{
  "model": "self-supervised audio encoder (BEST-RQ)",
  "n_mels": 64,
  "subsampling": 4,
  "beta2": 0.999
}
Rows from block 9 of a small self-supervised audio encoder (BEST-RQ), named by matrix and row number. Rows with one number belong to one neuron. Each number is 500 + 50 x the weight over its row's rms, rounded and kept within 0 to 999. All counts start at 0. Numbers have three digits each.
After each neuron's rows are labels from the 100 clips, of 14848, where the neuron reaches its highest value: "loudest band" is the band of the loudest frequency at the time of the peak. Only what is clearly more common there than usual is listed. The data: drum patterns on synthesised drum kits. In brackets: how many of the 100, against the usual share in percent.
# fc1: MLP up (model.blocks.9.mlp.fc1.weight, 512x128), inputs 0-63
# fc2: MLP down (model.blocks.9.mlp.fc2.weight, 128x512, transposed), outputs 0-63

fc1.231:462495500486494600585467524502485446545440532459481658554525519486440495398555509445537421517509494583552410513566549543553445563474504460493535496410500529571497468524502480522514483547470426
fc2.231:513465420471445469469510552507503614518564470548522481381502574527512430488590545485471419475428465572510606509492557551520384431511574428540470416477538452469452563454504478460428467435508412
loudest band: 1000 to 2000 Hz (28 vs 5)

fc1.487:498535468520430466501466496476486548608385474561495514429516527420466540480492467478571460477381457536539544479563536509502483501414583407533481468564490423491510505481472335407542524450499536
fc2.487:488425493541574525565501391501516545460497549525581521522434515529508508477453468513584531541517452515510466565495520491418462509535503522542489507394475530552482411474523453465437585533571449
loudest band: 4000 to 8000 Hz (53 vs 24.7)

fc1.283:547574521408581470567495544380522514376457543478458498438544402500399472495517470451532473563470528497460484501552485506449517510469662453578458600513510508579537536459453482544416481518435487
fc2.283:495577545520548488575539440559510514482428475608471538484516446485505480561492498549532471486525583345426424493523530446465553491513416488600569526564462529598516397550466516471470520561522471
loudest band: 500 to 1000 Hz (42 vs 2.7)

fc1.405:465550465544469473449478451515591521539451402448431518480493403499564555354446574516456476489469500507431487534508473553408555511403461493436550448557476528532517488461463472445500526502523397
fc2.405:461416526572510522531502518479442504512426581505435456519436512498452474518482490480560455517508491514491461579420503417482417541480472535448530489483491509502579488509514424482533461504480438
loudest band: 1000 to 2000 Hz (27 vs 5)

fc1.158:466440430550484441588482472516547541572535361474460523537506533518612503566530563455471549555390504482533610567473441535440487521611493530512593467509448458441554495458411457537520468467514495
fc2.158:447526440544492373437566502409457522529552468502518538485566512530404539611459563450461513526443584454436455564480457408470437467458490517519597512583554534500514483466542467503499514537519588
loudest band: 4000 to 8000 Hz (66 vs 24.7)

fc1.477:484586589560542554449438441494531432529523504472405501490463558544604458435446458468496536540405446488445591452509504466490561494437561456485546574474504457549533482478379484642483580499477603
fc2.477:370430560582540496490499459479472521552503533474410447472459477486474558520527458445501504574462523498533531458479505495529493541485563462549466490537540458561580547509652547534555519509515647
loudest band: 1000 to 2000 Hz (31 vs 5)

fc1.416:565497499439547484595471452532514508553474491545466479503490479523421565616518494580524498488528568590525454542461492617408502421491424594579560498529473473479500510462555519536359499485480487
fc2.416:472471477495510503462553510554561486530462536533534584421509482488574510506501430506407535529527478454463428609487465455455491442525461505558491579539490658529398442524456564568450525494418441
loudest band: 500 to 1000 Hz (34 vs 2.7)

fc1.147:473469496482566541629573444435542488517549549481472565438559478545524540424550464539566521449507485536446593525517475488504500419465486432580534431433524565519478462488535534565510617493445483
fc2.147:444508547457442524536461484451531473540527457538563371510462459580526501515504500475463503440560527551592491514468513547507355600441486440487454563504552465463404628480548575594444521506454458
loudest band: 1000 to 2000 Hz (32 vs 5)

fc1.166:444448562569503467382531559493524545557499429572486447495448512476529417460605572554486536451409517518506452478486497467470540503527527577521484501483548570607380505527513499450468630503452507
fc2.166:555522532460418466493522520566658484572468497426501451490487431458483473425550479511503452443430568542491431514496523405433618501484446493491557483514498448499415461555462487554521491512570653
loudest band: 1000 to 2000 Hz (43 vs 5)

fc1.488:443524491491482494510460458510517377538405506586546513542513446397438584516521567547559504429534490472524435506448501515572522514546494519391574385529466480501486501478440526570513590528545492
fc2.488:498530525502490547436482612444492420614553509517492486519378448465400589424521562484541529493590575511505494440491438510610411554544491559534496454471520467551528457489601542511428496586522454
loudest band: 2000 to 4000 Hz (34 vs 6.3)

fc1.77:549587471537594480388426482589529450588474467515572442543530425510475482532462447492568421534502550479545424532512441498504551539478489479510541582470562487416433461472420500517416547515468510
fc2.77:516410432512539535472455398532468553461455497483520500341431440524509574483595428568490460477542446571452509519500424440557433504427469478456470460493471481459482481477476483494474492425533468
loudest band: 1000 to 2000 Hz (31 vs 5)

fc1.261:453501396429420554455522469495460478460455526470430522490525477448409442521536536477522509450427546562498627503512483561565572515465577590457537527493525515490488425589478522542534574527472537
fc2.261:435500483537459499494506412567559474437393513552464499414567458509465420493459493533480462438515531533444594574514585462546527419511565508561526538458452586596503605562401487476496491578431490
loudest band: 500 to 1000 Hz (69 vs 2.7)

fc1.461:419610453482392441502476590498474551473478518465435538543510525440563440420481619502390508553502503463422508505522473456514447450452465480452495571450407533566478449388533541552491605458493477
fc2.461:527391552519588498464495542528536517480451425487383560456474532544397423468513554532523499580554536529546558519534509521488510503548427425437544473367518527478467526518514529536501478590448491
loudest band: 1000 to 2000 Hz (29 vs 5)

fc1.357:523519428464500543598475570433452541415561473465457417551469454469490514575518555506492502484528484522435535531452553536615483447416537465394417445531551537624578440472505520500452487535565534
fc2.357:541506447455468497512458575515529506499413498574498642419505494495476481503510452519525511535584398545561462482412578515561579468481527551540450488623402485453469535534481561579516524510605569
loudest band: 4000 to 8000 Hz (55 vs 24.7)

fc1.40:434513543427531433422427550449537552572426487535590523513440404447480432491387560493535520525486516504492418509456522454458544482504524492572507475477529533358540566541433460417488482478603484
fc2.40:563523530416429460472425430417530482518522533451526431549572493529488553560486604569492467547477613591471496517583519450531581487534460444595478475519444486468433505520473459528492421479499599
loudest band: 4000 to 8000 Hz (61 vs 24.7)

fc1.222:557431386556416443546492408508619511461489549539498583400539478556462429550468459576568436479428554527519461534476475483415482507558558479526507479431547497538506470553508530480538523542525547
fc2.222:496553432479542431487475472536389481461574499499509474572558491467500461462592467435439486496452413537569439484456493475527484462560528580542464577415449558547422453511535518419499550542460517
loudest band: 4000 to 8000 Hz (60 vs 24.7)

fc1.302:491506508422581484550386477440522520577431493586557522443493374408499465465440465576426589496463508510510402494558634504530559491514532429470506515520467542399491510522396433489467460506426526
fc2.302:478476591569475411522453439408460527520485511560528553545599546590526610509551418430417483563587595502512495473434546578590449462511518540447474505500360480442435567509526532526460520514476500
loudest band: 4000 to 8000 Hz (53 vs 24.7)

fc1.456:459427495583468450465497476487440525631448448510504493485534480460437528475540413548443502480508507468471444519521487498457545527545559446480513593465470520516549441471458441538523393534402546
fc2.456:466568583567525393473449430466513472581535504577516480550533518546548470527510461429570495483555491453522550521514513507480485530511656552474570437474538496483492567506482412588493501510517509
loudest band: 4000 to 8000 Hz (50 vs 24.7)

fc1.262:473551521518437529516453528512507492524591484578478553406470514471538584448621535489513475477600516586474390518554487510512503478536437618470485607527455530426485497562522451515459466517488509
fc2.262:459520571415604496431530492517505458427512464494384466588474506556422622551509426524545520502512478492577434525441487526549546599439420461476546468611531430516560549516517487491430478506438504
loudest band: 500 to 1000 Hz (26 vs 2.7)

fc1.285:468484473485537484531365456430523453451464497475511552503453369476547527423498513437524521497548503510464475489519542481449453566510486508534483575528407546448514511493469416536537381436581539
fc2.285:388517499477425441602506527492623548491612579562520491483459419588427513489504496508447533462523541532488493525498499450468466542495479368506455513495364524518478477535537487575566559541505570
loudest band: 4000 to 8000 Hz (57 vs 24.7)

fc1.414:531404505519537489535489444424481466487462511510412571483431477462532415520565451464535437391471477526518470470512478496480511419556514508449485503547515467416537532481539518475453455448485518
fc2.414:431497489493526521568556401380444506475427549419452465454429548495521520472542428468465495378531431477551477516504450475462426443457515488516494480495484478560474460420527479433524487572568496
loudest band: 1000 to 2000 Hz (29 vs 5)

fc1.328:528467418525482465523497530448458530511499455500483546540511521515479400547527579512512411424592511485570535511491533534486525536497583572546489548456528539506560551507506464544508573573439504
fc2.328:513492446493505494527542508515554493507426551499521508527493421367494486536575436342536419393519536530495450511498538454469486478467559436482472549412557520480493535441432406476488499399485490
loudest band: 1000 to 2000 Hz (37 vs 5); 500 to 1000 Hz (32 vs 2.7)

fc1.121:530527422533477531488474471497488463530481425528421554591533462461457414464455556477480296521479482468515551498527545451478433516651414506477447499509630579529562446528490514557513497499531596
fc2.121:504551410523477505472572474563457505481545507479484505383480488508630515445502532611545314544525532531486425553480564552461457486468495490469418502528472468484540529518521439495482519523467592
loudest band: 1000 to 2000 Hz (28 vs 5)

fc1.22:506497455485412498453529536467473511507351517471464564512514485537496512464623455441515470513498403502469587444518447472482603483505552467479485522553502490531398491499484484495477622536561493
fc2.22:509405449538442502431521387478491521520541453497500562452493497531490479515453464459525515505552586517498439532443512631478412534494515557476452414454458454447441419528559460589447491484437529
loudest band: 1000 to 2000 Hz (36 vs 5)

fc1.430:473515478518528560548547535518549522469461421560555483401432538484485486424460565465498410481524533486557547467605442429492454522511465575509521428411574509511529518533516482533479454463568469
fc2.430:518517539594507473583522500457451502473565533509519493440502504560486438525487588521472460480538447491448493481512419503483389454469499465309520558464503472601544486491514511462416512444468437
loudest band: 1000 to 2000 Hz (25 vs 5)

fc1.358:542595409530558448425517494424520493518469528504550528529516402476523472477536538524571452489508510554536416536531404491502481531490433504474511575474536462452505482431502390451482468536532417
fc2.358:537419503562443477436502409463505511524437521518467472465490480459551565511407490516433484446576424507469464553454443477482498560483460484616565489473484513499460567530565430474483490507462420
loudest band: 500 to 1000 Hz (28 vs 2.7)

fc1.476:468543609608476554537492532522479461504501516522542445470490442439533544442537496439452482543496554365514479459460516558448591493479381514442593513538446506450449484496619528524470550481510456
fc2.476:505431569494438547413523383423483522459491508519451498446506421463446571479566524504458460464534565472503584530462481462478444477455458424554563449524421487620462518513557541513565409461577467
loudest band: 4000 to 8000 Hz (74 vs 24.7)

fc1.204:511549571556524492518519440417474454542518539499570469556569461413507510511537533563536482614545606477461430511527581432527393494451565492585496574490567406538493427474418510501480493391457538
fc2.204:489496512510445486536464506507602564478438427552572447453478488507517537495553507528522481520517506467402468493520539445617477587508614458398626491520542545515430560426503476472493445481494368
loudest band: 4000 to 8000 Hz (55 vs 24.7)

fc1.427:471550508451425510514564491565522459498469606509525445481537501510556548443503480510487449409497505487475446528464529549564518509581419518543472472474531545394528454384437488461531433507514491
fc2.427:527468496449640477549437469632520567436436494495496494453476615490384479507504457532499445498509526492495523529476517412510517435524454479417464514565496433477576477416488545412560567440426415
loudest band: 4000 to 8000 Hz (50 vs 24.7)

fc1.148:462484521507588478479500567475592492626546481563615457525475460558474518511463475494509395411452527494502489462475504535509540525510521518676466495461325511421504465518497480516603474459428510
fc2.148:420530414447474535445550480477491447486465473509542545416554490504504469544505457551538503492554553483505571411500524480566517536518554408563368509461583418454572491550506496512517522441505457
loudest band: 4000 to 8000 Hz (57 vs 24.7)

fc1.20:560383500455565521491484458388488511493478495497492541503501427541520474531505447547448608496521493461503503535510536459593590476506491536539501432544526403619490524470507423392467468472521508
fc2.20:548567523526466491557521504420536474499578447504511551543458434389554441471520481507529601467508437530511483497491574533535553487468588471457587444462470599432546481487450403390505500504526533
loudest band: 4000 to 8000 Hz (63 vs 24.7)

fc1.198:504574450496487564531526511537470520483479454514520565587508429452496481491506564472509505510536510526513477451477475413481617507502507495493568506444580461432495546496619512466483540446442467
fc2.198:435419496434488480564462568495463469439581589501445508464474441502458528472519421566533503429568523514475452464446498485518496563497527501543568464502462450531610493554558550437536456499547492
loudest band: 4000 to 8000 Hz (62 vs 24.7)

fc1.312:446449399499537411513486465468523462499478433558441502416520489531392504556536611591515523524530544500555569518573499458577452522458592499482520458534544452527592517512451434452572461603503553
fc2.312:488545493536550422442515498517546492566503556447403532626543504461510459619451529503523512515456478491441450520598499464514500500568472503469472424525431507452503536491507465524506502527487448
loudest band: 4000 to 8000 Hz (86 vs 24.7)

fc1.264:499503506440442464491546475408470486464473516631506492543475476499482435537532464509516539520544492489450454529445515523372544467460592489549449527506441381451580487564437449524437573414441551
fc2.264:476491491420529478548476511376544574399480446455471508473471505437433578492530521498503600505497521430532545510556536478402439584497558498477528460505558602465556521514423487532454526577559513
loudest band: 4000 to 8000 Hz (50 vs 24.7)

fc1.252:527453434466565483446493447442481537540471472525548406470477513464510441487458497428540473453521501557530566476444505423421442454515450504553469424518539467605411479485449451488439591487490442
fc2.252:519537489472414470532555417544581417490538519484401519463405511536393407500517505534448478504493451457439406450504522511479572512530433544544566515494500404518409485488473472412518438528534456
loudest band: 4000 to 8000 Hz (66 vs 24.7)